python train.py --encoder_arch="resnet_bottleneck" --model="contrastive image-text model" --dataset="rosettes with rotational symmetry" --train_examples=97500 --image_size=64 --crop_scale_min=1 --horizontal_flip=false --translate=0.12 --tokenizer="word" --vocab_size=28 --loss="softmax" --embed_dim=256 --encoder_norm="batchnorm" --encoder_activation="relu" --encoder_depths=[5, 5, 5] --encoder_kernel_size=3 --encoder_stem="single" --encoder_avg_pool_shortcut=true --encoder_widths=[128, 256, 512] --text_encoder_causal=true --text_encoder_width=256 --text_encoder_layers=7 --text_encoder_norm="layernorm" --text_encoder_norm_position="pre" --text_encoder_activation="gelu" --text_encoder_mlp_ratio=4 --text_encoder_head_dim=64 --text_encoder_fused_qkv=false --text_encoder_bias="all" --text_encoder_qk_norm=true --text_encoder_parallel_block=false --text_encoder_inner_norm=false --text_encoder_positions="rope" --init="kaiming_normal" --residual_init="none" --optimizer="soap" --beta2=0.99 --learning_rate=0.0021 --beta1=0.95 --shampoo_beta=0.99 --eps=1e-08 --precondition_frequency=10 --max_precond_dim=512 --one_sided=false --adamw_lr_other_params=0.00078 --max_grad_norm=1.0 --cautious_weight_decay=true --max_steps=3800 --batch_size=128 --epochs=5.0 --lr_schedule="cosine" --final_lr_fraction=0.05 --warmup_steps=190 --weight_decay=0.1 --adamw_weight_decay_other_params=0.05
Rows from block 12 of the image encoder, named by matrix and row number. Each number is 128 + 24 x the weight over its row's rms, rounded and kept within 0 to 255. All counts start at 0. After the name is the row's rms in percent of the matrix's.
# convs0: reduce pointwise conv (encoder.blocks.12.convs.0.weight, 128x512x1x1), inputs 0-127
convs0.43 098 [125 154 118 101 111 139 115 134 123 135 109 137 149  84  91 140  66  70 151 124 129 131  93 123 134 148 110 151 121 106 146  90 121  77 122 118 122 178 116 164 150 138 192 125 109 115 103 167 139 131 120  97 123 151  94 121  97 127  93 156 138 111 122  85 128 139 136 136 125 129 133 127 144  93  97  97 121 172 155 159 133 135 115 115 109 169 157 113 151 118 124 141 134 125 124  89 168 135 115 128 140  98 112  98 125 105 137 136 125 132 127 100 128 108 132 124 144 134 131 113 118 104 129 135 116 166 103 133]
convs0.44 099 [151 151  64 128 127 120 126  91 126 152 114 167 109  94 158 120 101 148 108 137 112 175 146  86  92 144 131 162 140 122 124 110 128 124 150 178 118 121 147 142 135 137 129 117 123  87 133 109 158 113 170 117 115 137 102 132 128 161 124  82 127  72  99 125 102 143 134 156  70 137 119 129 113 146  94 183 130 147 151 140 126  94 155 172 174 133 119 123 112 121 140 123 153 118 143 122 165 150 136 153 142 134 142 133 100  94 172  85 119 101 109 124 146 109 123  94 112 100 147 170 132 115 129 138 163 149 153 177]
convs0.45 099 [127 120 136 145  97 122 120 105 121  95 135 150 124 150 134 111 119 126 137 120  94 128 109 134 130 119 137 105 139  97 103 103 143 100  98 123  94 140 107 146  77 116 191 166 140 147 107 176 176 123 143 130 129 124 157 111 129 146 140 129 136 140 137 118 135  93 126 118 101 110 144 144  83 119 130 137 140 173 122 120 142 138 127 164  88 166 153  97 112 108 161  99 121 130 157 146 151 101 132 130 168 134 133  97 151 168 113 128 143 103 122 165 137 107 135  97 147 149 157 125 128 101 130 101 123 137 124 147]
convs0.46 103 [154 177 148 169 142 121 145 115 141 155 137 157 135 125 160 151  86 104 103  89 120  84 133 101 123 131 146 145 147  95 147 104 123 138 119 133 184 145 141 116 114 124 110 165 114 123  88  94 177 104 176 100 120 127 184 153 106  97 135 149 129 136 121 149 131  58 138 133 101 115  72 150 129 155 126 101 140 109 105 137  91 103 128  94 122 156 131 117 165 159 153 120 127 153 125 136 112 141 136 108 110 146 108 106 154 148  75 124 137 112 121 143 133 102 101 128 137 137 131 117 149  71 142 138 116 158 137  78]
convs0.47 101 [123 126 113 153 103 159 115  72 134 140 121 153 148 166 116 149 135 104 129 105  89 101 144 174 137 152 111 116 144  88 129 115 111  98 162 127 147  98 147 142 141 111 185 137 138 146 133 101 113 126 149  98 147 110 147 142 136 136 120 158 123 111  93  95  98 148 122 138 122 112 164 122 106 101 133 150 180 156 131 136 109  72 108 143 129 141 150 110 112 122 141  82 155  78 133  73 109 121 141 104 157 136 156 142 137 105 121 114 168 163 132 113 153 131  96 152 149 129 108  89 109 114 122 188 183 176  98 165]
convs0.48 098 [104 140 133 158 159 132 138 136  82 140 142 105 129 142  85 110 124 152 134 107 152 143 112 150 143 117 109 137 118 145 162 171 154  98 121 105 139 132 134 122 105 129  88  84 114  98 150 100 153 100 110 104 142 197 145 129 188 124 128 130 108 114 166 125 125 107 154  96 104 129 101 119 139 151 124 119 114 110 138 174 123 153  88 105 132 113  97  90 130 101 129 103 117 142 118 168 120 125 118 113 112 162 129 135 130 115 146 123  82 111 152 141  74 112 126 165  99 169 129 182 150  84 143 164 132 121 133 125]
convs0.49 099 [129 135 157 132  80 137  95 116 161 143 149 129 144 165  98 169 110  92 109 130 148 160 116 137 144  95  98 153 138 132 123 120 130 126  91 170 145 196 114 112  97 111 132 141  67 107  90 118  94 108 149 130 131 131  66 125 103 105 122 119 123 113 161 135 141 120 155 167 104 108 106 106 145 151 151  86 119 126 152 119 119 171 158  86  87 134 127 160 145 103 115 161  86  83 148 123 120 137 136 128 101 120 143 169  96 120 119 129 104 107  86 111 142 134 108 133 120 163 132 132 156 111 116 116 116  96 131 152]
convs0.50 100 [103 182 147 137 118  99 118 146 125 147 124 114 102 139 131  90 137 156 122  94 121 143 135 116 144 137 152 174 114 169 170 142 127 140 159 108 157 116 118  99  85 106 108 109 143 147 121 147  89 134 113 104 166  82  99 114 142  98 148 126  88  97 174 108 138 172 128 153 108 120 174 118 114 145  96 151 146 144 132 112 118 132 136 149 128 120 174 145 137 110 120 129 111 110 111 172 108 120 134 123 173 109 108 113 122 110 112 117 136 128  98 127 145 120 107 134 131 122 144 132 135 108 138 185 136 150 105 168]
convs0.51 097 [148 142 116 148 131 128 140 133 121 118  94 118 131 155 158 118 111 108 150 103 125 129 145  97 111 155 171 138 160 169 177  71 133  86 138 143 136 114 130  97  63 144  99 113 128 132 148  97 123 139 127 127 145 158 142 107 117 133 101 137  98 157 144 140 121 120 152 117 100 129  83 152 102 163 150 181 116 109 107  97 178 111 134  98 115 129  70 142 120 116 111 112 134 153 145 150 167 122 158 130 104 133 140 115 152 119  82 137 172 128 141 123 122 188 134 113 138  82 141 144 126 140 100 104 135 114 146 141]